config = dict(
    image_size=64,
    arch='coatnet',
    qk_norm=False,
    layer_scale_init=0.1,
    drop_path=0.1,
    moe_every=1,
    experts_per_token=2,
    shared_expert=False,
    depths=[5, 5, 5],
    num_labels=7,
    mixing='mixup',
    one_sided=False,
    batch_size=256,
    epochs=34.7,
    adamw_weight_decay_other_params=0.01,
)
Rows from block 9 of a small multi-label image tagger, named by matrix and row number. Rows with one number belong to one channel. Each number is 128 + 32 x the weight over its row's rms, rounded and kept within 0 to 255. All counts start at 0.
After each channel's rows are labels from the 100 images, of 14848, where the channel reaches its highest value: "responds to" is what is common among them. Only what is clearly more common there than usual is listed. The data: fractals drawn by 1,000 iterated function systems, in grey.
# convs0: expand pointwise conv (model.blocks.9.convs.0.weight, 384x96x1x1), inputs 0-95
# convs1: depthwise 3x3 conv (model.blocks.9.convs.1.weight, 384x1x3x3, trained with AdamW), a 3x3 kernel
# convs2: project pointwise conv (model.blocks.9.convs.2.weight, 96x384x1x1, transposed), outputs 0-95

convs0.348 [174 148  91 105 156 159 161 152 124 127 121 137 151  80 140 127  95 157 110 128 154 156 106 152  94 106 128 198 187 187 124 117 101 158 147 164 115 154 113 149 115 157  69 181 108 154 153 121 111 152 143 114 219 158  48 184 115 115 126 157 139 124 117 166  70 142 162 100 125  99 137 146  81 112 158  93 167 145 145  90 139  88 144 145 143 108  47 144 164  95 158 153 127 122  79 162]
convs1.348 [157 161 153 167 138 145 165 150 181]
convs2.348 [ 75 108 134 114 132  97 111 130 118  93 132 122 118 158 147 137 135  87 124 102 168 126  54 101 115 111 180 158  90 165 120 152 148  63 189 122 100  97 173 114 143 134 110 155 100 120 112 129  82 124 125 122 171 155 112 130 192 136  93 135 156 162 137 146  90 113 129 135 117 129  97 206 130 104 173  92 139 109 155  83  74 171 174  88 149 126  71 199 119  47 145 177 108 130 149 171]
responds to: three maps

convs0.73 [168 163 135 112 153 133 127 170 132 121 120 147 141 161  84 119 133 125 117  87 101 136 171 165 112 167 182 213 120 156 128 108  97 160  90  36 131 190 118 203 109 101 136  88 125 176 142 124 140 181  60  88 115 127 133 155 163 127 141 163 140 106 126 153 144 135 158 155 183  83 107 164 121 139 158  72 152 124 128  96 124 130 130 130 156 108 141  62 181  68 130  91 134 146 106 110]
convs1.73 [ 85  74 125  99 126 101  93 107  94]
convs2.73 [106 108  86 132 167  84 147 137 123 126  96 140 136 102 122 159  84 117 185 119 140  85 123 139  75  71 120 164 152 197 169 145 156 170  85 156 125 131 107 101 123  94 125 139 131 125  79 115 160 121 143  51 123 161 164 179 121 109 166 133 127 184 136 133 163  42 149  67 128 159  94 153 162 169 104  93  98 129 103 156 119 124 143 145 106  97  88 165  84 169  93 168 156 162 116 183]
responds to: dark on light; sparse; two maps

convs0.138 [131 146 102 172  92 160 125 145 104 218 125 101 162  85 109 178 165  64 142 126 132 169 172 133 108 146 151  72 141  89  79 163 176 168 160 155 170 112 128 107  78 132 131 102  71 184 131  85 146 131 134 154 127 166 128 107 127 152 136 143 169 113 167 128 138 122 151 165 135 137  78 106 134 126 135  95 135  85  84 133 140 142 144 191  97 117 103 152 207 175 121 188 123 132 169 160]
convs1.138 [123 142 146 107 136 139 140 146  41]
convs2.138 [177 110 156 126 152 137 163 130 160  58 137 111 112 169 103  63 177 225 121 103  96  63  99 144 149 192 115 134  97  98  94 128 162 164 131 103 156  68 116 136 182 126  80  93 129 179  99 152 129 138 102 158 141 129  91 173 121 165 163 131 169 124 115 152 101  89 136 159 166  97 118 106 130  74 108  87  80 133 130 168 148 148 107 119 131 121 135  89 121 154 107  78 103 153  86 130]
responds to: dense

convs0.251 [103  72 128 145 100 162 137 120 133 106  89 145 135 121 125 197  99 159 158 221 125 169 149 131 108 135 103 128 154 171 132 116 189  59 154 114 141 111 148 108 111 135 142 152 126 152 183 145 149  83 143 134 155  93 124 113  79 111 109 103 140  89 146 164 123 201 171 104 136  91 154 101 175 148 134 188  94 173 166 122  90 166 139  68 179 132 124  80 149 132 143 163 102 133 183 167]
convs1.251 [124  85  92 100 127 107  81 115  79]
convs2.251 [153 191  68 136 155  87  94  81 181 123  98 167 124 136  65  53 115 123 146 111 164 122 170 147 132 123  73 133 106 147 112 113 136 110 133 113  94 202 133 141 153 148 169 120 113 154 121 149 172 171 132 137 147 201  89 145 169 138 153  79 161 115  80 140 166  70 153 121 152 120 144 130  77 159 127 113 180 137  81 156 135 122 202 158 132 130 118  91 135  95 113 104 155 141  85 102]
responds to: sparse; two maps

convs0.249 [139 162  93 131  97 127 113  93 169 116 212 118 109 114 172 117 131 136 108  91 128 129  74  43 106 161 100 112 171 120  96 103 178 126 154 165  71 102 132 187 109 125 141 159 103 184 123 163  98 105  64 184 163 131 146 128 104 102 157  91 126 122  88  58 135 125 131 104  82 140 117 179 133 131 102 152  83  82 110  88 101 161 155 130 127  93 100 136 152 161 106  87 135 147 131 184]
convs1.249 [173 130 179 133 156 138 175 144 164]
convs2.249 [121  38 151 104 107 118 146 128  82 159 181 141 124 131 111 134 164 152 128 124 125 158 166 136  50 159 106 100  92  51 114 132  76 119 168 167 126 189 161 150 103 149 150 100 167 106 143 119  95 127 162 122 127 137  75 133 128 131 103  91 183 116 115  92 146 108 110 170 109  99 135 155 160 124 130 155 197 165 136  96 143 162 125 172 121 127 164 154 171 111  41 166 160 115 162  88]
responds to: two maps

convs0.340 [158 138 181 105  83 127 184 139  72 125 150 161  93 108  58  95 143 155 127  67 101 131  94 150  91 128 118 147 154 180 117 113 140 136 105 147 172 104 151 115 137 113 154 109  74 109 104 107  84 140 137 181 111 188  99 126  64 100 128 102 152 120 108 120 109  98 118 100 199 126 132 116 139  90 122  68 154 158 157  68 121  86 168 160 148 116 111 127 186 154 161 219 126 122 131 146]
convs1.340 [110 111 147  66 111 107 113  82  91]
convs2.340 [ 82  90 149 100 110 133  86 130  82 167 147  72 127 139 145 138 145 101  93 158 136 119  63  88 120 157 169 118  52 106 194 105 153 106 135 129 138 143 149 211 132 151 158 136 137 156 134 128 137 112 189 151 170 129 137 131 152 126 137  59 149 103 213 134  93  60 117 102 122 143 118 142 145 148 108 127  80  93 105 131 125  86  91 130 155 169 154 152 108 153  91  97 105 180 188 143]
responds to: dark on light

convs0.140 [120  97 111 175  27 125 130 145 146 137  86 104  58 126 185 153 112 173 113  93 113 159 182 116 125 114 126 106 137 188 123  99  87 129 141  72 181 101 188 115 101 112 151 161  99 130 121 108 127  94 102 170 158 154  95 131 168 134 134 154 116 125  94  55 162 104 114  94 144 106 121 102 121  63  85 161 169 143 115 113 151  96 101 116 137 177 119  79 132 142 190 166 106 150 124 119]
convs1.140 [182 156 165 125 113 162  86 153 110]
convs2.140 [ 88 173 124 112 160 122 135 124 100 122 105 115 118 140  90 150 130 154 153 155  68 162 164 117 171 124 126 185 111  88 177 139 113  97  48  99  93 151 156 215 135 125 163 166 126 127  56 105  98 166 109 165 166  76 119 117 102  88 119 177 120 127 111  88  66  92 131 141 125 148 138 122 128 154 181 122 119 134 134 187 122 106 106 181 161 161  74 124 138 176 153 149 120 111 190 111]
responds to: five maps

convs0.83 [146 109 123 115  93 166 159 145  94 174 158 130 172  97 116 133 149 170 158 130 167 109 187 193 156 126 127 122 123 105 147  82 147 148 165  76 141  76  85 190 150 115 150 143 177 110 177 137 218 114 111 136  73 143 120 113 136 117 116 146  61 145 117 116  94 118 105 196 133  97 115 163  84 151 121  98 203 114 142 113 110 133 210 122 121 126 102 165 177 121 128 138 138 110 127  94]
convs1.83 [ 92 114  82 103 132  96  80 121  87]
convs2.83 [100  93 175 170 199 140 160  87 108  65 119 141 117 107  78 107  77 142 195 143 136 154 109 150 126 173 129 147 159 151 119 133 107  87 102  88 149 115 151 102  78 100  81 170 144 109 152 166 122 148 113  94 126 109 141 208 116 100 117 139 160 160 115 179 160 181 130 123  60 102 147 116 168 119 133 165 114 167 128  93 114 117  94 143 102  51 172 126 100  97 104 163  96 137 168 144]
responds to: sparse

convs0.124 [162  85  94 148 176 113 147 139  82 180 151  78 144 133 154  66 169 148 108 103 140 159  48 169 176  68 150 161 110  95 128 159 176 148  69 131 125 122 106 158 140 103 150 126 159 123 145 155 111 132 114 142 121 133 166 171 179 141  90 180 160 127 110 138 121 125 141  99 134 173 203  89 160 140 122 152 130 192 177 139 129 169 109  83 122 164  55 150 119 126 106 125 151 126 158 153]
convs1.124 [ 78  95  97 114 124  92  87 109  94]
convs2.124 [115 145 203  81 124 127 156 131 169  83 109 162 116  92 124 109 110 106 118 168 125  67  99  89 108 128 167 128 150 131 117 140 139 137 115 179 137 147 169 178 221 163  96 131 109 107 114  99 171 191 156 150 187 138  86  83 101 102  83 148 103 114 146 133 154 112 103 123 157  86  65 173 129  97 172 122 149 113 104 155  72  94  82 122 134 178 140 128 122 184 128 147  93 154 162 110]
responds to: dense

convs0.267 [140 109 141 142  95 127 142  95  79  96  78 115 126 122 149 184 160 167 138 149 175 107 172 146  95 116 147 182 130 158  75 137 132  96 117 163 154 122 103 116 155 140 121 145 143 152 143 112  61 130 103  76 139  95 185 115 108 138 124 172  64 155 166  91 141 176  58 189 108 151  92 133 127 109  99 107 132 137 140 133 147  79 156 114 147 146  52 159 142 127 123 186 166 207 137  80]
convs1.267 [ 93  98  85 112 119 115  87 114  74]
convs2.267 [158 147 163 126 165 108 200 138  95 123 212 133  99 208 116  80  97  78 102 114 120 142  93 163 148 140 134 198 130 115  78 143 149 143 129 120  88 114 120 142 166 127 156 152 124  79 100  83 133 146 100 120 142 122 158 144  80 153 119 134 146 165  60 121 106 100 205 152 140 124 142 144 106 185  91 142 107 145  81 127  86  98 150 121 136 102 145 125 168  84 124 187  92 126  80  97]
responds to: sparse; two maps

convs0.212 [ 83 158 154 143 156 185 116 165 151 147  78  71 124 169 151 107 121  98 105 102 165 127 127 129 128 102  65  89  96 172 118  94 122 131 136 191 121 143 122 129 166  96 105 124 150 132 128  53 137 165  61 104  98  72  75 110 104 163 185 140 146  59 128  90 146 146 175  83 113  82 109 142 119 114 152 113 139 166 138 127 172 119  90 138 119  81  66 116 149 111 131 171 164 147 176 132]
convs1.212 [158 161 172 164 154 161 146 167 148]
convs2.212 [116 124 174 134 160 115 150 210 134  85 141  63 110 194 121  90  93 105 115  76 154 172 142 149 139 143  81  90 125 180 131 108 151 143 143 150 112  88 177 171 212 111 167 126 102 131 159  75 121 142  87 124 109 114 120 154 139  67 166  87 129  67 184 105 160  92 144 119  77 118 156 140 130 116 115  92 104 172 131 142 202 144 118 114 134  93 107 100 121 147 130 140 170 136 141 132]
responds to: dense

convs0.328 [ 70  64 165 190 166 130 104  88 113  71 118 100 125 151 149  89  77 173 142 130 160 118 162 112  93 159  95  92 136 108 121 135  75  64 117 164  63 160 156  66 110 154  73 153 116  97 134 140 144 110 149 148 111  92 168 147 103 133 118 174 102 165 107  98 142 135 189  98  85 141 144 108 164  78  98 173 114 120 101 156  86 165 105 115 144 183 145 125 149 146 117 142 147 175 147 127]
convs1.328 [151 156 169 157 121 147 170 155 178]
convs2.328 [104  98  82 113 119  42 124 138  93 123 109 123 165 169 119 164 130  92 116 114 112 188 167 131 174 113 138 128 126 130 153  85 115 128 138 130 113 137  85 103 192 142 171 163 150  85 123 132  97  78 130 123 134 112 109  74  92 164  79 218 168  92 135 190 148 137 147 134 182 104 113 120 100 117  98 154 127 132 207 160 129 198 116  96 181 144  93 120 167 123 120  79 127 130 131 107]
responds to: dense

convs0.365 [ 61 172 155 150  95 157 120 154  96 102 156 148 167 120 126  82 149 113 184 117 198 165  94 116 136 140 122 110  89  85 100 101  79 140  82 129  65 128 123 147  69  96 137 150 158 127 113 149 140 113 152 122 102 203  83  49 124 136  87 102 114 157 125 110 135  89  93  80 158 120 129  92 165 100 143 163 151 104  95 146 177 163 162 103 120 101 147 140 114 134  63  75  99 153 116 112]
convs1.365 [120 127 105 174 112 102 156 183  86]
convs2.365 [ 97 120 105 203 105 180  98  91  71  73 118  85 126 183  92 169 122 172 115 104 176 124 189  93 137 123 174  73  95 164 188 107 105 145 119 139 140  83 145 156 109 112 149 117 151 116  93 179 148 124 120  86 149  96 144  94 166 147  94 165 139 157 141 141 119 127  93 104 156 154  92 144 118 126 169 151 124 104 165 128 100 130  81 157  64 111  62 132 125 158  77 106 138  95 154 171]
responds to: dense

convs0.47 [146 120  59 138 156 129 168 163 118 187 116 150  88 139 175  78 120 141 137 141 112 150 111 141  79 150  83  97 161 135 155 126 198 141  53 128 169  89  93 138 162 185 130 111  94 109 118 104 163 130 148 142 100 147 111 171  87 130 129 148  82  79  51  78 152 114  90 157 114 117 147 162 115 151 147 119  95 125 123  86  87 184 159 119 136  91 186 107  96 140  79  95 114  94 159 124]
convs1.47 [171 156 186 141 138 130 167 158 151]
convs2.47 [136 132  92 103 139  54 113  67 117 169 148 140 173 110 108 132 106 154 143  69 135 155 122 124 154 176 106  94 203  83  83 115 165  82 107 128 120  73 146 156  95  71 135 163 154 174 166 117 109 156 159 203 125 144 106 130 108  57  84 143 112 145  73 126 129 102 168 165  80 118  85 147 108 117 143  82 131 170 158 126 147 157 145 108 111 141 113 107 147 158 102 125 181 132 175 119]
responds to: dark on light

convs0.132 [ 68 160 116 156 159 157  98  85 131 154  70 104 130  95 122 144 131 109 133 103 147 109 134  93 100 120 122 154 107 110  89 118 106 116  98 147 153 146  35 130  59 111  63  97 163 141 100 111 100 142 108  89 141  97  71 120  62 247 148 133 132 134  68  83  78 159 152 104 153 106 102 132 106 108 153 144 151 173  96 115 123  88 122 149 135 115 110 101 134  93 148 143 139 137 166 129]
convs1.132 [154 162 147 177 161 161 156 157 157]
convs2.132 [172 113 108 153  90 107 149  72 141 150 132 212 149  56 161 155 122 165 150 134  80 103 121 138 129 139 150 163 142  74 111 142 112 117 107  87 143 161 117  89  86 144 119 151  90 120 121 168 130 117 179 151 164 171 140 106 128 117  74 155 122 194  88 167  91 125  97 153 150 166 104 137 137 165 123 159 129  82 126 124  40 109 172 140 111 197 186 127 122 136 120 138  89 104  69 122]
responds to: dark on light; dense

convs0.150 [ 84 139 115 101 157 188 154 137 136 150 125  79 158 113 206 131 101 114 160 107 129 131 121 143 133 153 165 106 188  83 161 156 120 124 118 127 204  94 124 124 116  56 144  64 111 164 102 121 119 158 123 155 169 133 214 164 169 133  79  90 131 138 124 137  89 146 133 105 128 104 171  86 117 134 174 169 114 112 174 135 126 146 168  95 142  87 101 163  84 168 115 131 116  90 176  77]
convs1.150 [146 190 124 145 175 170 150 138 114]
convs2.150 [138 110  89 142 140  65 160 146 194  91 136 136 155 166 103 145 186 128 123  75 127 157  89 119 163 146  97 127 106 147 119 111  99  79 101 144 110 155 139  94 175 125 110 161 135  58 150 105  89 136  88 238  93 156 156 108 127 131 119 173 142 182  96 144  68  75  66  87 110 145 102 100 149 140 101 139 100 165 160 139 102 162  93 117 145 130  91  94 124 140 124  91 165 131 110 135]
responds to: two maps; sparse

convs0.284 [101 145 101 145 126 113 129 154 142 118 148 161 122 155  64 192 155 138 122 144 119 104 139 121 156 167 134 137 110  84 157 128 117 160  56 156 141 133 129  91  93 143 148 136 139  83  56 113 139 201 155 159 163 100 103 157 182 118 108 164 157  91  95 112 126 198 152 153 102 123 214 145 120 130 137 135 145 146  74 109  64  88 168  84 143  64 128 111 187 134 169 159 150 132  96 143]
convs1.284 [140 118  88  98  78 124  76 155 152]
convs2.284 [ 99 139 123 166 143 164 120  96 129 107 171 129 175 101 113 103 144 128 113 162 141 123 164 128 106  85 113 151 162 112  99 150  26 106  73 119 114 121  87 102 195 151 124  83 114 117 151 137 176 141  75 127 155  99 121 162 129 125 163 115 153  75 112 156 172  96 125 108 151 124 164 148 123  87 146 206 175 154 101 108 105  88 193 123 150 119 144  75 143 128 208 165 142  89 143 171]
responds to: dark on light

convs0.15 [114 156  70 140 153 120 184 107 108 124 169  81 137 163 179  85 149 110 172 126 128 116  79 136 147 194 131 210 154 120 147 114 188 151 130 143 125 110 147 166 116 163 173  95 118 194 140 137 150 125  73 135 144 147 145 152  84 118 145 107 141 128 116  90 141  82 123 108 106 101 106  99 139 111 151  96 152  79 116 164  54 190 123 153  95 104 134 102 224 151 112  96 106 132 149 122]
convs1.15 [173 154 175 139 113 146 169 164 154]
convs2.15 [ 92  78 179 120 125 120 142 164 191 170 130 111  56 130 139 142  97 115  98 122 106 147 115 121 119 122 112 107 192  91 143 108 181 118 109 132 183 128 118  63  68 100 136 118 191 133  94 108  79 169 129 136 102  65 121 182  47 104  80 145 151 181 134 149 202 101 139  95 129 131 109 118 110 125  95 130  74 131 191 143 161 116 137 118 129 133 168 154 123 110 102 154 125 152 112 119]
responds to: dense

convs0.283 [ 78 150 148 110  92 169 189  97 180 154  86 147 144 128 152  82 112 154 124 153 170 113 120 141  83  99 155  83  69 169 115 147 105 174 125  31 114 118 122 156 121 116 147 142 180 106 120 136  48 186 112 115 157  94 178 136 129 129 115 201 144 113 122 145 123 127 111  90 146 156 162 158 115 111 162 154 109 108 132 158 159 140 161 137 109 134 177 126 130  94 125  66 160 149 114 197]
convs1.283 [180 138 164 147  95 146 166 155 162]
convs2.283 [134 125 158 131 124 135 104 179 116 138 100 159 133  56 172 101 109 134  97 143 138 101  83 130  85 100  79 117 135 179 137 220 161 131 188 107 147 116  87  99 132  99 157 132 150 143 116 138  95 135  88 161 133 165  77 128  88 131 128  95 119 153 177 161 113 127  78 116 158 123 196 101  41 144 180  79 130 116 135 144 107 124 172 136 123 128 107 120  91 128 162 106 127 128  50 184]
responds to: two maps

convs0.191 [136 104 130 129 111 106 100 130  88 114 106 128 171 110 174 118 169 132 178 135 105 121 173 114 127 226  91 111  93  87 183 220 179 103  71 111 122 148 144 208 184 116 140 168 172 138 122  87 192 156 148 155 109 130 124 163 155 142  80 125 117 125 130 116 101 159 105 173 153 126 125 167 104 137 155  99 120 139 102  94 166 124  97 152 129 113 144 142  89 134 100 190 111 127 176 127]
convs1.191 [190 140 134 128 163 162 150 138 174]
convs2.191 [216 123 150  83 132 155 152 106 161 166 160 117  73 136 130 133 108 119 161 140 127 121  48 115 121 191 124  97 161 105 108 153 102 130 215  63 182 155 119 106 116  96  87 122 124 111 121 121 175 129  90 142 149 147 118 118 145 108 142 170 136 133 166 104 132 109  75  94  84 174 126 109 136 116  84 113  99 156 116 155 105 137 129 185 187 116  91 177 117 100  83 181 146 177 115 146]
responds to: five maps

convs0.156 [140 112 168  96 101 159  62 116 149 145 146 127  80  67 105 151 105 152  93 137  93 131  87 171 159  53 137 107 124 159 106 173 126 168 124 169 111 139  54  94  70 129 133 112 179 149  81 112 128 188  82  84 149  95  95 114 136 220 119 123 154 116 130  93 131 180 145  85 151 142 110  90 153 110 182 107 112 149 122 144 127  76 149 129 110 140 152 117 139 129  71 145  99 111 120 102]
convs1.156 [137 136 130 173 207 135 134 108 144]
convs2.156 [115 143 121 154 166 118  80  88  76 110 135  64 126 128 102 117 144 153 130 148 141 159 131  54  99 156 145 117 103  93 119 113 160 152 125 161 122 153 139 139 184 148 129 150 119 110 136 165 194 120  92 159 111 119 105 115 110  92 150 208  99 170 162 137  82 122  83 160 114 167 110  82 109  82 141 126 155 139 151 157 115 148 159 113 106 212 128 185 105 147  80  78 144 139 219 159]
responds to: dark on light; dense

convs0.177 [150 114 141 149 202 136 105  42 138 139 153 104 151  88  99  90  89 137 164 104 102  61  74 131  35  91 109 125 129 128  97 134 145 158  77 131 105 133 130 104  59 111 101 116 143 175 154 147 124 162 133 172 121 115 143 104  82  94  90 107 133  99  97 121 143  83 139 141 112 191 150 169 148 116  49  95 142 103 110 126 132 121 143 147  81  94  98 111 192 117 121 144 131 140 126 164]
convs1.177 [158 123 164 128 177 148 181 107  98]
convs2.177 [132 110 144  45 102 166 123 155 127 140 136 154 135  95 132 112 135 170  53 151 171 147 124 145 104 181 142 150 152  57 114  88  86 138 150  90 150 131 154 128 149 106 172 147 110 177 167 172 152 134 140 107 130 110 107 118 119 151  80  69 128 123 102 147 132  93 144  97 184 117 185 142 134  59 141 133 126 135  74  93 187 123 159 115 177 147  40 148 112 162  95  93 101 161 143 145]
responds to: two maps

convs0.146 [185 142 100 103 159  70 131 120 178 202 143 109 185 178 128 179 138 148  93 138  96  80 145 156  89 109  70 115  79 149 152 144 178 120 165 115 125 152  71 104 112 141 111 148 150 136 128  59 147 129 113 156 120 168 115 152 156 134 115 153 170 108 136 109 131  72 150  92  89 195  89 112 134 122 155 112 110 103 179 173  78 111 157 128 132 174 156 151 144 118  92 138 134 198 153 110]
convs1.146 [105  85  92  94 105  98  97 104  89]
convs2.146 [ 76 150 150 163 123 153  82 152 119  89 116 110 110  69 139  93  99 206 189 145  97 142 168 124 125  65 107  82 189 113 126 101  90 125 150  85 145 169 123 156 155 151 105  92  77 146  67 123 116  81 138  91 111  88  98 171 205  96 121  94 116 134 135 175 148 141 142 117 142 115 119 140 164  86 116 179 183 118 122 139 135 122 149 111 179 116 182 147 133 116 180  95 115 143 149 139]
responds to: sparse

convs0.72 [117 173 152 128 105 153 159  79 137 120 171  88 113 133  89 106 122 144 152 127 155 117  68 121 146 174 143 188 135 142 103 128 136  83 147 121 145  96 148 104  69 166 106 156  90 172 108 119  89 206 118 185  97 134  69 173 144  90 149 139  72 113 156 133 142 107 124 120 123 106  61  88 190 131 121 122 137  95 166 149  77 154 128 138 119 115 111 118  96 117 183 131 186 216 112 135]
convs1.72 [187 139 156 155 142 141 145 153 181]
convs2.72 [ 79 105 163  88  90 104 123 147  73 160 121 159 141 137 122 147 141  74 144 151  64  71 174 119 152 207 173 144 130 128 146 118 117 106 106  67  75 158 117 177 177 153 136 147  86 177 145 134 165 134  92  91 153 130 167  69 172 120  72 149 131 135 130 102  98 158 186 184 124  97 177 133 133 100 111 136 137 126 136 124 144 179 157  94 140  85 116 159 154 145  93 145 162 104 130  95]
responds to: two maps

convs0.123 [184 115 153 130  96 119 139 103 128 118 147 182 111 164 145 140 121 143 121 100 168 127 110 100 174  37 137 132 119 102 122 128 155 168 155 128  65 122  57  69 120 124  81 116 112 143 133 121 167 119 119  79 128 175  87 189 151 122  88 101  55 121 161 131  83 115 140 127  76 127 115 181  85  85 196 152 144 152 153 130  81 149  87 167  99 155  75 123 162 134 139 107 118 138 168 118]
convs1.123 [167 151 168 153 133 151 171 144 176]
convs2.123 [121 105 168 163  67 117 120 140 120 147 119 143 120 143  21  94  94 145 130  85 128 151  82 120  83  86 108  93 124 104 124 129 156 108 176 139 193 148 109  91 135 154 104  99 125 113 138 171  65 169 111 147 126 130 147 178 172 159 163 134  84  88 165 138  94 107 136  82 115 167 158 110 143 121 119 115 109  82 106 178 141 106 117 134 119 186 162  99  71 112 147 181  97 204 139 140]
responds to: three maps

convs0.289 [102 157 147 118 106  94  86 171 118  90  76 171 128  86 117 124  72 135 173 127 117 145  97  90 104 143 202  94 170 145 135 138  99 130 171  54 123 133 169 146 111 140  82 166  80 167 141 131 132 110 104 166  79  52 161 113 175  75  74 110 136 102 172 115 142 142 106 193 156 124 112 140 164  85 129  81 154  89  94 136 164 115  68 114 155 141 120 115 142 123 179 135 125 127 122 119]
convs1.289 [ 88  74 119 106 109 101 112  97  85]
convs2.289 [149 163 143 123 162 121 136 140 122 115 110 157 104  96 101 136 181 157 119 103 149 119 109 102 113 139 148 169 160 127 104  91 180 104 150 128 156 116  92 114 123 112 122 155 128  98  93 160 130 166 122  98  59  91 177 187 118 139 165 110 155 150 128 161 109  86 126 123 138 158 160 110 125 174 166  66  89 129  77 149 193 225 145 165  94  54 147 141  94  88 169 115 160 127  49 112]
responds to: two maps; sparse

convs0.345 [113 152 147  93 157 152 122 122 137 101 159 163 105  94  55 153  94 106 104 102 164 106  71 143 134 127 118  70 102 135 145 127 123 105  91  73 125 105 178 124 166 145 148 141 139  61  75 119 117 114 100 142 124 158 165 122 139 180 113 144 114 142 145  68  83 159 133  46 207 191 158 163  98 112 157 165 118 113 103 173 139 117 128 107 183 130 154  77 125 142 126 115 163 114  70 164]
convs1.345 [188 139 117 148 126 126 188 159 147]
convs2.345 [103  62  87 130 131 129  69 176 102 121 146 129 108 105 115 105  84 104  87 173  91  93  92 149 146 139 195 160 123 125 127 124 146  74 181 184 187 125 115 128 145 134 121  83 119 109 121 108 138 147 201 118 147 169  98 139 126 148 131  91 126 105 147 149 121  85 123 166 138 123 148 143  90 164 118 142 150 132  89 161 237 186 112 116  82 121 141  66 102 118 171  78 146 107 112 144]
responds to: sparse; three maps

convs0.105 [136 157  98 113 137 169 164 159 133 128 121 103 157  63  98  94 149  90 154 130 111 125 121 104 157 154 110 158 174 138  77 116 122 131 158  76 159 100  98 110 107 121 115 120 146 142  97  71 122 153 173 147 100 137 158 148 152  79  84 206  94 125 166 144  98 119 126  83 146 110  85 163 208  46 155 102 164  99 148 174 160 129 137 118  98 143 100 115 147  94  43 145 118 165 140 175]
convs1.105 [147 161 172 137 139 126 177 148 182]
convs2.105 [ 93 121 109 134 114 197 105 164 175 166 119 165  69 151 118 135  84 140  77 161  89  87  93 138 184 172 114  89 165 127 138 145 133 102 147 131 137 138 119 152  73 107 108 184 186 135  65 107 143  94 120 146 160 209 168 143 128 135 101  93 121 127 133  78 168 138 155 101  98 114  80 150 102 136 135 123 131 115 150  78 109 127 109 163 179 133 103 125 173  86 139 188 159 178 104 169]
responds to: two maps

convs0.248 [151  56 170 126 155  76 146 142 100 120 114  99 102 156 104 152  79 118 156 103 132 111  83 108 134 117 107 104  90  77 161 142 115  73 163 135 115 144 126  81 121  84  57  97 180 174  89 119 195 164 119 182 106 122 133 162 127 162 118 130 109 125 137 114  81 110  71 147  91  66 137  97 105 174 144 146 129 128 119 117 162 117 161 156  65 159 141 140 138 162 119  76 113  54 162 133]
convs1.248 [163 112  89 177  90 146 138 167 147]
convs2.248 [117 130 165  89 176 118 116 117 133 127 130 132 153 165 151  98 138 146 166 162 166  88 109 110 150 135  99  77  97 123 117  92 144  66 165  67  47 117  84  94 165 133 107 150  65 125 155 168 140  95 123 184 140 134 107 103 158 162 120 130 174  89 126 124 107 107 113 127 109 186 144 127 133 148 147 169 128 113  89 128 178 192 139  93 165 165 184  87 181 151  98 138 133  89 207 128]
responds to: dense

convs0.305 [148 144 135 152 144 115 146  99 110 163  84  54 134 113  95 162 110 107  82 183 171 148 146 169 124 124 140 159 152  81 111 148 169  78 200 130 151 151 140  79 111 105 141  80 161 111  65 146 144 157 126 133 130 124  61  78  93 138 121 103 136 103 184 153 150 128  93 123 113 115 131 121 203 171 120 113 101 155 139 112 141 129 191 159  67 126 169 153 137 169 109 180 134 181 172 138]
convs1.305 [173 136  99 151 127 117 190 135 169]
convs2.305 [178  85 123 149  71 158 132  51 120  84  99  64 146  77  39 107 156 145  69 106 161 180  93 128  93 147 126 112  99  95 142 117 123 127 175 192 154 150 202  83  94  88 114  97 128 147  91 136 136 133 116 156 156  82 104 177 107 127 125 158  91 114 162 126 108 116 120  89 140 188 149 154 164 137 123 132 139 158 123 119 116 135 107 188 127  92 159 164 103 130 130  97 128 138 116 118]
responds to: three maps